python train.py --model="spectrogram enhancement model" --dataset="struck, bounced, scraped and rolled objects made by modal synthesis" --train_examples=78125 --gain_aug_db=10 --n_mels=64 --hop_length=160 --input="log_mel" --win_length=400 --task="enhancement" --loss="mse" --arch="unet" --norm="groupnorm" --activation="silu" --weight_standardization=false --pixel_unshuffle=2 --widths=[64, 128, 128, 128] --blocks_per_level=2 --block="basic" --dropout=0.1 --attention=true --upsampling="nearest_conv" --init="xavier_uniform" --residual_init="none" --optimizer="soap" --beta2=0.99 --lr=0.0017 --beta1=0.95 --shampoo_beta=0.95 --eps=1e-08 --precondition_frequency=25 --max_precond_dim=1536 --merge_dims=false --one_sided=false --adamw_lr_other_params=0.0011 --grad_clip=0.5 --cautious_weight_decay=true --steps=10900 --batch_size=128 --epochs=17.9 --lr_schedule="linear" --final_lr_fraction=0 --warmup_steps=2180 --weight_decay=0.0 --adamw_weight_decay_other_params=0.05
Rows from block 7 of a small spectrogram enhancement model, named by matrix and row number. Rows with one number belong to one channel. Each number is 500 + 50 x the weight over its row's rms, rounded and kept within 0 to 999. All counts start at 0. Numbers have three digits each.
After each channel's rows are labels from the 100 clips, of 14976, where the channel reaches its highest value: "top examples" is what is common among them. Only what is clearly more common there than usual is listed. The data: struck, bounced, scraped and rolled objects made by modal synthesis.
# convs0: first 3x3 conv (model.mid.0.convs.0.weight, 128x128x3x3, each kernel summed), inputs 0-127
# convs1: second 3x3 conv (model.mid.0.convs.1.weight, 128x128x3x3, transposed, each kernel summed), outputs 0-127

convs0.64:490551450540519535514613500497517513407499431421427503438445462464495503504526467488495486393478500499445499406517545500596477466508526434585554506451567597484560532433551484569470503577596499479521458452474548496450579463463456604456445432555490513461479490589517433503488507511573508514489507575547499432543473480556498495442508522479574438534575561469453539482415630485482473565372
convs1.64:432556478509487474495497462417476572465496443452506453524504473463476494520537459472512489508431562449475479623497504528511441551433412454527501531533556520453548416500546459538460419397420463575466492544465486470516466509505501572556436456514481532471394472445470411531400432488511518512518521499441404515543606477474539555501427436482523526585458563624499472486633396463492523527588
top examples: scraping; clipping; text has "clipped"

convs0.75:445492515427479445503405570518489537508497431514479494442440470528495484490543615570446480505460534644485474463476430443477421457578527463421486515543518483364501436467557503458562492532508462502539516455510480515466527526497594426496531605420542522478499542437502597557483526509477491601430503577408507508472502495576413536522511571496482546567518540455576497520461551511480461453640
convs1.75:454528437501329552515487425524473454387447518490526494580477548438469533532533455526524514539527465417512427555546429548570477603548563561537531378518515434472473571454578486507511578443391495510489501517498455570531549366576510413568540518530447461435481502551440527441482525454560478547490503482479540489508511507508516514545551428528471512508429382438503534514515490511455520514471
top examples: medium; clamped rod

convs0.105:471525502530501528511507439635471528460532464480552492463701514525598528429517492451531640529509532522485560591554514478553529514522532535463539500434460416540548471485435409511448431514495519473537507481577543424539458447500589459521447472554560513474522408513388475454498564465522536555444467541438454482548501434547514587439537557482504520496495480433504518526503476499481392508436
convs1.105:401480480511461423490501493527443653470483561557484476568570455461499611503501407479516385563544547452512448532532502554466428437447496500521511603484450488527642551473567499539355586494502541493405520530468457543545479467421486543527482487536528528466486485530569523465485482439455489463451465591493510442520506477465468506505532548481555504564469539439520410495526460410509448445439
top examples: small; thin (high-pass); clamped rod

convs0.109:593384489500558481537529443425570581484500485510507567404514542556524549535428564529500492438484491438612415443557384445451455480525419410521470487583588596519475464499504471470568505521547521448507491478454468578512439489469434494452644446499463474531476485483566479476487521489482419548502552467475566496543396491556531522499517374512579542494523464512527504449450502473464518536529
convs1.109:464528504510470562449497542523524476490511414440562473492404462465471456520429558554465543543512508582508545497475447487500528518573517497577541527423433487495478513471605537534459527597459491551504475422376597581551518547395579509610403537466572521437440524517448461493460442494365519522483437554494456522450521506542475459570548563550445482568452501410487540559554550507538486463483
top examples: large; striker: soft; steel-like damping

convs0.29:577493533524419451526522508536562500623517414578521498497519567506494491521529484501475498563564583461561526525555474437489494484591442435591505481521385500437450417468564493483519545516426528521532458540432488433511525526590551537528565477506594534511540477446463520578477420585560513428463471458422519504509512532449466452552545544484494516555525481533492388443458355477555447435419
convs1.29:471426531455503532385462479519449539447525537398456516560393552438369584524507471550511572586470528566455507532509568500505439546546571480491475578505461454489440484430481568448449472533451569447619508422502464470523513533519493465561523605442504487472464443513487503451574488511492519505524545502425462487468539446461518622465518456545545510504455535475506388536478613538404529523499
top examples: reverberation; text has "reverberant"; clamped rod

convs0.38:508448544487492585411457458454539517440503498407500520554478381570533519502517492541506476555617435469433508463496452491651426528435531557557451496429564494475617453515483527443483501522462471568522578396510431525492525492485489528473459506467571460509512541562464461490553479525457524389560530570493526503489526501489478432491597439558532517547413552404443418469472518464583458471527
convs1.38:503518470459529504505613437527514455494583466521573573489502486508546491531484456591446424434540438461535519498536478538526507508513509427515468526549424430458578488465534526542469540418460561437567540509516435526538442538549508585434483493501511466409464426550542558596454598436591547491585469545430430492450492448473467548535481418445444483510487618596469418562538437440472545456534
top examples: large

convs0.12:566501518490600477548473569463609485489549439533518513411545509359439525390503420438401558490440465452488459494558468514496590467552477473516569496507417519464504502491593559600501494498489448548501415505527453514472427554502482515562482481505518510533511521554500390424533483477601482518528481455454390511531427495578485468572496515531455421468522451568429535447543524474474458515404
convs1.12:415589492524547515502532520402491584502481472531522510560501526491492474493482480491548538552423477597429566565617565439481491433589529453512548607593442586471530505431539436481482471533534428488517538513531490485511464465516517532535570505558474545519429584455396586538568424578462574521501462503443398481530564440396499505433525513524519596520609528520451501462497515518503502466488
top examples: scraping

convs0.89:508543464507466592503382392458546471518488469503373582478498451555477516507561496440501464544507463553448519531521529468480558422520480527506439574414508562439574458555527381553547510547563555502615508443452512423438552541492423477592485518559492456481389535561474564507520479461586468560541489529542527403466487513498507424457523509460543517471481463428483446521442495495400485514429
convs1.89:600530431498520562526507601584516501498524493460503569550385537521470504541544464584495558508475509502494436490486496494397486458424472501466601575510501483450406518533526554554490466471486451487532509548391566459471455508552506474388542554510546443532450474539582479551430491586466506407465496522463483450578408539555555450469435571598515456498535493569468585526573492548601536478505
top examples: striker: soft; one hit

convs0.43:412465513478557500408486443439507482420496487510499534517504498427472471498508569558504419491488545478426477572515552528559476410490521538442490561450459458507498464428471396482508426505471469436520510360525550571530450474449604565548429448489611500441466461448533426481467530471505435619428548590493429551504466444525446472537469463489465472501421528423465527469442619518515567523476
convs1.43:532611472500459502558511362525527413511511518503557519557437533543610480446442542496533510442475411457570540438554439532528505598475577532558518465480409523464508442529478510537473503522582455631451508544400437536505466463585526506511435442521500448457431498512485592421518503486548564522481479510532514428511446600444481487459445465428421482379508483512502547482530512435512519468546
top examples: striker: soft; scraping; rubber-like damping

convs0.74:478580558531490604586531570549526425507439543484464535478485446460564455549518537506410586522473487542445484504489445503530443471522559526428420471579489446457444434486525583549458560516470488474512607675552440521471468479551581455546467499465576545550495490476466452502595569566479495536479502461497402415560498464463483465531592498490434531489461502501457513491444424533414483432501
convs1.74:512521534525456413471519595507440516581560513481561503424431426432547517506408507501345487451493491500501420473551525446469428588505518518570484519352430514396483565472464574434434522512510497535544420453497536598364486518499514527493453476509511451537515504523552549521527478495474569466544437470515528511478624572455525538463512515552507495481513508523572503458548547410441492497444
top examples: pink noise; muffled (low-pass)

convs0.18:543586474489496510547505580482497520479586532467506445473411466433529438530526444425496483446486510481528544503461468522415467524515492540443375538406486644508500554547483483515474478584533467458463552471517592497514559500450484556586401553516551472480587435507528499496579439487474453486483470422559424480457456446425455550512498475590499533461528587548459527374511559415408446491492
convs1.18:435560495543520526524500475485520465480459360498422452404467522527512513482502545514588453475527510408475458460589465590461470455485526411483626520537547602430557457443497516436453530517517473552473505538470420421451487518438528521481565470505486547490414583466451474458537502515430551571451516544587504427490482501484475502393467347460455447462532513542510498600549435484521449498506
top examples: hard striker; scraping

convs0.48:495439613390557567413456429521523405520476456516505422512474467490450507486484520548428496539492571471492441466484471415532546545574424410543526539487470516467534500420490466491479505496486408650395506514499504409528574522480585465476469516555510504521576460459500517549462377517471562515533476529556558563506487500425569534470452458554568457448541421520453453550511474552571501548558
convs1.48:502505476530441533586528581515370542482451543465444429533521535548525472532432512502521529474504499516440511577462505478517521505436538540488497616535507433578485497549457553509547524481473490426618448591515455596365404548481534500557456426497513496489425492459478477498447596623519479517513477590442449522524456469484478501539516472435501574479443598471582457392481434477468454513480
top examples: bouncing; thin (high-pass)

convs0.80:482519561491614468464596549551515517533551506474446489487543365422601588492515464530522513448432471589430561463466477579578463485502521473535443517459506437492486533482500434431570508485485516473518502614486539402487494447522480535403514500478494529509471572417460516604523505530470545562628465400523479430546496499514423504465523452546465463469560411438455560506453445464503522545434
convs1.80:528442482448475480589359457516522509571601527445486579534548396496458529578533567483430451480481528409497573529554478546475455505529519536422493457513471450532498555469511503480446547502441433497468533430514521545445489517513475442530471492495536552508424513548658463490568491491398506556448422432505475550498528503511492534471471489500509416436502610526494462502360538501411503420574
top examples: small; striker: soft; membrane

convs0.5:570564472489538546534452524451547507492477529428490467436515440593428520472495554470507516472478559567451477491506515510499467598562520445483514490527511544483452580473519464514490494495421523470490530513482390478473571416550542498555501436418562498579581449495427438541516513555479505476646356650497546453492473487510469494621483544521460561428534464530401508443554578553510479549494
convs1.5:572428550477452492605484504446493533474583509483489540472577466493428525545549467505465589566489478495479441564398466455578487504586513562475500509535533442455543415460454504461395484472463556471515496547496506560412562583511567546495449456517554507464523553558534480508540450396506605386531551488530487502505415438524494451511657497527526523469504471517467472475441539370459521495429
top examples: striker: soft

convs0.10:461640464538596469436516520528505504606504514570478473513570572474450426555474466416493499598543546427513548474582516502425527521475531385561357492592455477530499485512626625565508486482530508467476500510427534561506452409457480555504493556503516498488461499514526533560494434526527549437486496420527437516501544453461501551508558589491495543500504470475479529549514471539438435492412
convs1.10:402503498545456516464447567612463559583517539553518422527419431390493571526518525460421449448456460496536485573488568472450454548522538446536522568481466552442504518488530516464502496496613417466570568569465420452493587511444446574547555525577566437514462491501422524485513453458450469422449490437464507522552552462435490565467483470572545500537511540583422442474413469448522527490527
top examples: steel-like damping; action: one hit; clipping; text has "clipped"

convs0.112:430499466534502447530533489501465503492447558514465558501488507485521480453455538572468530521457465540505491528475499572501494503466509611365493507471514377417528583463521583643412525431494426495463524625486511458505500412527478482650423468496546448449545447486427424476546465523527533549507568510456504493461533482466436468441483533532539637500543572503434462454485513565560489529550
convs1.112:462435565505476502473516424544557489518517565484460423446460407527619537497515415490388466478526560479498520495447560534530453487507419560428444497363548533530428483445574549584536453541475448486446440529526493482428479408440617549491513546591451495444583483510467456482602522516540457447498486524502464533496505545499600527571455489482564474529587406479515516502524496463441540461552
top examples: small

convs0.60:528525462601575497529562542454528525542462447520436538485582539490495535416526481453554487473594449526498595454582485517542520488501457512439399478480600461512550547505523460560425477561520585478568477435550436474476596499480586455469502471433532457519516492486418591492546534426435399492468538411502455544546419512448535486541505516432598448439539586473524487434518548459558551448442
convs1.60:443487443515452560476415354487545475588633485479524452541469516551478531388540557559525404444530459521532469458446452418460545510491486490548481625456418584495559450442458485545475455521496457536401498501533428455547388535539455533532488511562480456506486398513514458462417482485560539514499505581522519536559534470484520523430458489462556495517538446560433470519466537533572554560501
top examples: scraping

convs0.76:505458290567507542423541537472485473410467516483460447540463554466449480459499534472496521548508507471603491517422475366432465488485558445465473520504454491513528486436535498493516544518557446455523531494545460488543539464450530513560463571394536442420574482565502432519459529541565512443570549533510533487554497489558547508513589587496472508593516512590512507591509489393477438581506
convs1.76:473457514496480515398469526412469557497493430436434499517446556426449513525494497478526559479470502527448463435475438579456568508482503522540546525510534475458560535585531417499578528450421566518492459467438568581434530448531452443498579633577424541520511495337578523490458561521540442513456438500545424530487479496520551542624502527583484511466511528442448460488402486502540466510448
top examples: hard striker; one hit

convs0.33:436491543576448433515542454496494491537478471437534551493439516474598532471457488503417475485480480470494485511487440631428386428470521505434533458467527438471426498517507546560438544570523542388500552595516524458518508466562641559515469595496467499517540526544442393468557526430518486534485543485380536510456397425468521570449456543513519613464492471504458466502512454557462483484541
convs1.33:527520566515519536502526515559462469405558547424520537426576433497542529457459543379387486490484539529525494507403447453551455498515491561432465538515400561497516482450530577527474455513361497431425495501499540519579512506490469515512459452556454598435458440627468424525543560538546501482462529438481500587487592515514430530399523483461581473489515556530526491573449561445526516476516
top examples: pink noise

convs0.117:497447545441480543484546387473514532481557487480551533451522493496546497561495471564497505400470502510480543484495529529486468491500550416570493496495556454422441520557515540519535555520599514493444544374481594457544528514518567539501588430575401487515446526616496505533509557474430483534404549515492388460440529446515417560513443451546522548500448520483452605383492593528538513429435
convs1.117:586553450532514441593531478481427430406510456489546353477559490539528489419501421447494463518496527534537434534422501536479464529495510427569481522475519523518570427385522550534437502456471409465542519535455549493511369506544481549550493413492504510487490480592411510542440513526548504522505483457519542530404435549506469524506532494460483465534482575517470451566628451537393433478556
top examples: large; scraping

convs0.82:574488532555467568512573535461548540486492480472470502558479426440394501509495468416571447499499527491526481568512521469528520567464478445568520547572613601439500466514482458469542465602457459450434495554481503481534529595544468531436654484436450435380442474548478495519535467558452517491537498588476446476476476482446634436434518557502549540514495601502498433509502481536507443547559
convs1.82:519490494545610447450531603446513551525518388477448481504437502524543510389450501595515533456531514485464503485563484540418421503540497461518447575477572530528441507482408453496463490474550502365526432485510635373475512533456451562514411488526515538514437444395598470546501519513505523485487537463488484488444541439521433448572441489496468481548400459520505476460522496593483480533442
top examples: bouncing; membrane

convs0.2:655491574484505443562575491555541582481473445519457485489457550453475582543385527474473566548460485533531541465440551430566473573443414523519460490506544576456442479529471509427490526484515551512505455524568548467432434496496507484406445506512537533463596532494624527486572438486555608508519550530516455539467517490500579493538442490460446571503470439461450393424419447551511513488468
convs1.2:455505511565548599478507564461526511447429516543579550550557533487456444578503558599400514567535489465476444467473515510511513606580555582577616455516502450467521506530468514429477498568538489515506467600464508479465542491496564496526468490508460547550488568479515594575535449517443448383465552490416642476500431532487499491517516466466436467447421571464440567457532495538544554512442
top examples: one hit; striker: soft

convs0.4:401533502484439478514498529434463504471540481400523409505454562420521491559415472525427476502443564454465381485459425442490508483423518417510555501501530465414508559497565529432507499477589477557522433537484522465495504516447471484457534512479571517473443549546521448465522484627530564505505583543449469488511484450548428549518535470642483622506577443534509542520468565530517457486633
convs1.4:505516503470361458472491582474525464439485493403451519427524427434452536527571501448526494500451504467527518509616528472474429470550498501468526469507562473508435442492501567498506540409392537520516480492518535510546500438503526547423471547554602467582474449457464557420595606450492502465506612425583562457524516482533533474512460507514488438496491537483522500567538643483383435502546
top examples: steel-like damping

convs0.107:474496495564507563498448510505528471485504496509539543468492527496452453448507500498464533570542503453419515494435499561430584509480445630493617491418443555492566465495550515545539474627482581339493480429465507527454498536535446457517520523468445543493498520485557599535496564484548530464481574601432411576472491535586520365517515591464534557508474517471567536510463520517554564445453
convs1.107:570557520521522453544505456479591478492398475481532412543460563534511508548460489535491537557584530497459565502540471457511526581484497483493519448480402560526483468538385440548492473460566427573482443536500564427531498432544522487444426470522446521442404329399577497419532511544465474455548515501486470544503500540538613465411462522551439503450504492486471538380498545506471525526558
top examples: one hit; striker: soft

convs0.35:554524517541544504415544516508548445562547460649493581389511442593536478546488499527612583509481482445442463436553491485539545615492554467598562391500492506605589526545519493464479563478487563439567467535472485475521456494453440431505557461527544451548515494469539441475485557493505487560560544477571480520490448469553511494500523472491481458475415443443464538445473482394539439519421
convs1.35:454466564514442556496485514488420493463566505471492462498519610488493514439510529610543541559597522506547524450557481480403563515472559557412419484460452492542444551571444472570495439433503467418550491451483498528511588542481544511499579576529507524478555543611538485618482502570457471477462467623466520560644491460449468602481532475466460507491488544452484438492501502501547456580470
top examples: striker: soft; thin (high-pass)

convs0.3:480509444624539582523525548473514569462507449567433428493550519463467533522517469450458544543546563419495416517498479502510441585466533477424440473572440640594451509446515518499549544508571563519475542563490496481554530413421581544453518468510489533608563471558407433510443471484620461467576517515511458508515511480442590480459488523469442541499451471449498458574535518467540496596512
convs1.3:522575495546452545461603445449540542497541567445472488592467539477456525452502444514579521542489479565449472548473505464563560517577418518440527539478509530519511509539520403523426548506417579465512464355532497493385534508594519505547500552442459442507482506433532438459530453587419531535580536479465412443428560483430487492470535523536461481477494558515434404433524459412520530546572
top examples: one hit; hard striker

convs0.125:553524598509502503531546619525424482546472484545460510521490469562658532517513572525590533535521492585465538521518477526514462513502515552473467434419464449610501525525434411453556511521522539579482470536512530515433553556408500579470424506386570538477470474528473425494591544555446536519510574436482510478515455496508457505473482407533523397533456519450448466548551477498411430412476
convs1.125:532449583490398593532545474502530471548546560429462470523479440479488558568473543504483502492433518511452480502498506563579514490517506474484482429445528413488536495546468530511440547389550425450480520537538429481544489559489499465531418378582499524540511499609513599397392618414497422469544469534487498581483536510459489500446555513485529506584481446502514477518490475581378478567448
top examples: pink noise; rumble

convs0.72:527526494517550561383482460506560508498549466572583449488491411461457493502522518469561532597584501428475537496512573572557434482445511524399466434521478529513503525459429544512475550519471574615521501564590487538489564453484465497523462582569502540543585490473514483505538480521452493424423536483473597639462598389424413460471455524489443493475534534523593475533506480468479563526498
convs1.72:503505548546464500536553535467517501526523554516499500494594514464486479555482462527475494533518616490454486458468608464536517584497460492547571476502440540610595470499414419548414542479433400528543477405490444496510465477482567504476397507513498558522444580428532604394588483507534404488414421515536472565483489536536520539441505382454538516413437497552481481516482460548519437544540
top examples: one hit; small

convs0.92:557557523548506476546495661519566499570533442610478470476483553581464464570465504538472490504550599474487506417591475534420489514425469494466487497506503513518493517454598532484485450459661477462514509417470505460520477595512398595563550553508452473418428493518525516424435458526555507472476491476571455492560517475501476557487521534465474473498506489565441434522508538579527524452375
convs1.92:401534485551535512438512536573531556495535587511607490425524537508447502471486470402507477520447496503511494651503544426546521517625603521482439560580452529490547523470467509489505460448550427477462509553545485493488576524459455535555552522554409489511499457546447538546520474558450461442544464492525556595473545436520535507433541402588517542495465503518422427489451443516457506608590
top examples: steel-like damping

convs0.87:508457523472454385532533592445473533417509569636490581568451506482513560508395531496468480525494489492440529535430485514551455612502444549473473534450477526510562539415446511432466425502475453575494488566436567534471453453559473509392520447489437561487619536494513496477578451523458491521521518481496460461548411562477429539546559532521475498463450471436562464598471558538523508606498
convs1.87:518462517582516477510476579491532483531574480554458538443487407537510473478468514579506466456572519471559567567580580555484525585500388491386534428381470493521365503460513434489435551501501457410440442555552501472534538463465570452498554481580515520477512513510499536447463465448462524537468411469489504541402483513485521537491478444545445388523569420544507522535495579382478484519524
top examples: striker: soft; repeated hits

convs0.121:448449484514492518591427480418516531469572433415546429521491577488529426578509489481522436496428525490477519544561486606531496457532597498570424458459497508542473564500487435567480602534514574552457526535514500532552483497555463490457397526559510566464454507506530509435555526429501540501567526436504606528458549503523578537566473413429508462514549551437607608513484556407458521501438
convs1.121:450597553547498506550627413486548514471535479459521410561533494529560476510523486490484517486521677449495442476488478456472513480527518528452508442444457469532519397473491487487495514536585440527423430477472475563523481450475479540634543422469581495555531598470486555496474449424502554445605527546512515435546476470441522483524560402527497413432491508465486420507570489538487510504394
top examples: striker: soft; one hit

convs0.113:513455483498451499500489544467495430505559476581548616530462455516498550560462541497600500538482503472556469500598525459528546605513522425485555482479543436505496443441593506474400464468494534519463519496503544512559486468509401566500549551445489435498556623368466458439549504563542569475532520457554431481453423436532420523506525503493407397463451525442550522607467443431470449510473
convs1.113:408562487489487594396498481506503549465490463488516429504455599423470396480546589594440537449604468421530401492549559534547528583565461434439410516547489443505464463533507476531525520447520435470441568503549519521507508533512561423547523512488476593525500497536550461480405485487476520582400491438453495583567488491464467604520465416523512474525487493542542457458528528491614500502486
top examples: medium

convs0.85:523502637533486442531534538553544463594542477577497481472478502457523508501507502502596511583442518464469513545518589544548474454567531567544505529469457634559582467436477562533461466505448555430496555542530436460459476451573526523446518545482413472515613571421511499393550393514502493475452471492576512577458493592522519534524526530464593550431517460489518448575444441566537491515529
convs1.85:466506506520477461461487514535509528554515607519398538565454503506468546520495589571542490550608539460503562529536502473484509542500473474441426423537516485561508509460524461507402556603476482508502416512549403522472633439483592502588448521540405512475485478572522566540547448466480488514509516463471514527583563423515558505521592441485508472463472674489497471523530376496505528448461
top examples: pink noise

convs0.1:542464528572469552458449446524502472402558519571493521529521512467507555439523529490691527510456493474507516552494509501561473526476504553595470543448670503445433492507522440466505479461510461488491478553457524397557518567550430533348468551433507581570485545521457477555443523534459527464544456565417523440599562499460483497579527524473419513542487458475518488524551469510546548545521
convs1.1:545489538575545625483547486432583474504541464456509537504461557473519444434597526520462509480512498491496496547490393471499553526521440467423517450459492458478473517484488453452480444576515525573505566504524513461544465466523400482516548462598482427592392496521457443572459521548484575465504486499528529510436472600521563386486449448494464495476522509587509509432665424497395512507582
top examples: small; white noise

convs0.52:499487536559514540571519462561471461459573483487499563542609480489511480446573529449517571446556498562446506514523506455539469418475500621360514534461504541497503540532429401411433505534448598489446539531549436516576440461600595500490503535570587569572544481560456451516503532450463565448610553474466527523474504548510521515521481586418507528504542458465520478480483438409560462485489
convs1.52:465544481427463530545466505511543515477577401503564421431597492542543506519459484511440457497462624437508489541461469479536564586503575519534558510515532532559588438482509523493512495561504507500425396544552533481495473508485429541605503454523482680458531461551536475580451528458459506596539459468518528509446531413461467493423570510541530483492495431455435501464478456418577456525593
top examples: one hit

convs0.39:568579560495608431529470501547499555532520492551456429548521476489495421470470482563556493530437511550372479521589477524481462552539540371453521419548588472435453471489477467555528589442490519452512499497481535577521490610513431529451494430530576568475422430577500460555498516480467498465552508562394425402500464490478526473521512486490399474457437462495506530545508471619492556479498
convs1.39:422495500490397452465635470553508450524562469476501499486576564434456472460558544404532500517490520477536560506531470408531501510493568439574460484472614540461501492492449513474441473422511417530525587486479462428566403461496497642528495440461610422523453485560517480498456453509492530526589601479532519559525503514522487506513525544507538456466485420553406564444473490431481443575541
top examples: reverberation; text has "room"; text has "reverberant"; size: small

convs0.53:495525493456471468501447487557425454437557507383458496462405475503500513655591538557435454510442482590446455462543423572495431467354536422518473533500450473391493551513496632454527551470556468559545519516477475548468449516566530526497463448485533557482456508486472473570475565428442490566545534560502434506460502555525498521508543524482474566454519536495533422464474550521452433407504
convs1.53:431516477532526446599459477476461524501484504384547457492487447459563525525524460445443499532471498360473485608438409557486400443541559468473523448483502406427533516489509555384550485502438468436478570519456465455465365506506524486516569508467485533497477477521597477519520468496506485408507468453477499459568527538586470604477502497549488398540483441522452586572544505522415571514523
top examples: clipping; text has "clipped"; steel-like damping

convs0.6:498550546517518554521600449442447492462510584560452447571490493489467527508542491507460488472501480474540329576471558507530480534497476498536512610467402624485567476530499464504507498600513465559474586506460486463440486507497517490569508565478443540601565561412535518526522516568509399459513535510550535523497612441402561489430565539464508505499504595527437496485538593429530483522441
convs1.6:566490484480554471521441477504440516514605468498583472417476549469507524506520476508467464495529479431439505485565536528548520557450521492507459567517458565466467585583465491519512437539547554449453471440554457463450512484448521458563532410483509593455478492428616426464433622488469555576535422575439388484420514500437504489436469407568531443556438489604505546546542491526583458515554
top examples: bouncing

convs0.104:445482516498550427524554497590464547517513558532548406591467468502400534565519498484553534493460621494563496525492438509523531543398559397520392520488663410489500465566519513482448640513510503472544548441458520414528474530467535496500464531421506438466417485602480547555497517554477477466484486520498513381517498497466454505458503547462629503547498469523471470523453477458504475465493
convs1.104:490481449429484491531570565569446571493487472443522481507514512519429487534533503581440527556446502491484449508525539495387459513488500418511500506499525456460550513543488453534518401516396486456461538541482469552415604541458414518542472530425571612482512522549519477555522530449476459478575433447634517486487559403408534507459514497586452381459499517555561508537469469543398593433526
top examples: clipping; white noise; text has "clipped"

convs0.91:450503514426542504531598583483495452466582497602436558421595507506463461441474617582467497555502474555492487527501558561494470496402524423471398576530535541469435520524576595539437464468559479453537505497445536569487417473464486543464550541471440458563441534554595499461551455394504545513496484453518492444487471513535448458516535458533467551478543397530508539463543460471374498530478
convs1.91:456508493520508527510431437566551488620574586556493540495470415464522579481525401462501517517530489504451397506481511498498501452515513499466540491573515551513450560491455427511429413519453515459504575653591454435506527441524369455499514515479445452471524617583453463547485519533440416559508545462502534541392457514513468467514465481504555425433524463540396503533501485550509518479584
top examples: medium

convs0.96:508477494433564486456482493503453462555544480526477487545495518496412536521509491464469423420520566527496588506424578588567508440446462461429538540435382571502518506552557436384544561538575568433550468422477601492530477478565457449508513483516464549517463486467511497483443529448588442441534460530459447480519595406477521490418526574525434436491401495555545440607425513504516471512478
convs1.96:526477512565453542538622561486541536459447507461400481528511493557414439546451507521409477609537588455572469456476537484495581507454531571575444500515476567515406503560578563517485473529601533577380475454521563461512573513555420522490432513445551487450557491505541523438500558436403442517507488472477493488526549582476542552484445485443518414463538542551536502515553441531498529560439
top examples: medium; one hit

convs0.111:508485491461499516513490510472478560450417446440567465458515508491471462465453476503457498551545461536569530510531541431579569464467497414384553478601439403481447446470474550523502596538598476463493582383555527452536390421478535465424535506557570496499441485562575486519524485481446505409521460534512442547460499499448413563475387439608517528473512435557471500537530535465527550550532
convs1.111:377453476534485535477579542420520440507526581487541556472611544598520485492581426606426409466502524485456521495494528554486426584433584470518462488555458523524586529424505523486414439442443451479490493447506470502537465473462522530576553462478516634581541457488442576514446554458499482578515536510579585450469531515528468534496544412511514474457501475449511529543588436505489453473527
top examples: steel-like damping; rolling; shape: clamped rod

convs0.67:558525580438469550562467542521502507529529522546525506404416525516611459483542486506465475555543562573493552474536437585549559496499542397532474498465454491555443491492541519573563687551561475569540489521459460444458428525531400543494570543483505472552566563451462516584492505507451558491450435476601461455475497493424522454523532514538418401560496496499443457482493551514496484444416
convs1.67:638512444509510437544458512492466465565474502497483500489471460423516549566480595542326497450453477498578436516617515572598498542547523504517510423528530448519491517503535443512447458489547433504504485563442558420469448533505500531504540515453458502494451581522589608471521551532532562568499489409468545501493464569536483578456478397465567535539494520433518567526594458499434555514473
top examples: medium; steel-like damping; thin (high-pass)

convs0.120:461598529455474536488438555533424504480545507467527498414463491522571531485585572528446582513500488429432546412534502650600399486462555490473535464530410449476501466627497504435491481530489436559419543504439497608515513517530524451519593490525505564487497518545453494528488508538443481527569449554455410441516426602505523462436438495480525530528546560505476499556483506539441592558510
convs1.120:505517566474541441484549461512535520535504571470491523450488451470571448531471424500411441458495398493550593543384476436374503486503537506435476435492469374475464529425489532569517493446473484508459543510561536529401498483528475580480488389459434453452497428488488525495541566446611565538528498401541553457476569536454458552546529476513455436550461499476422478474560571414509447473455
top examples: clipping; text has "clipped"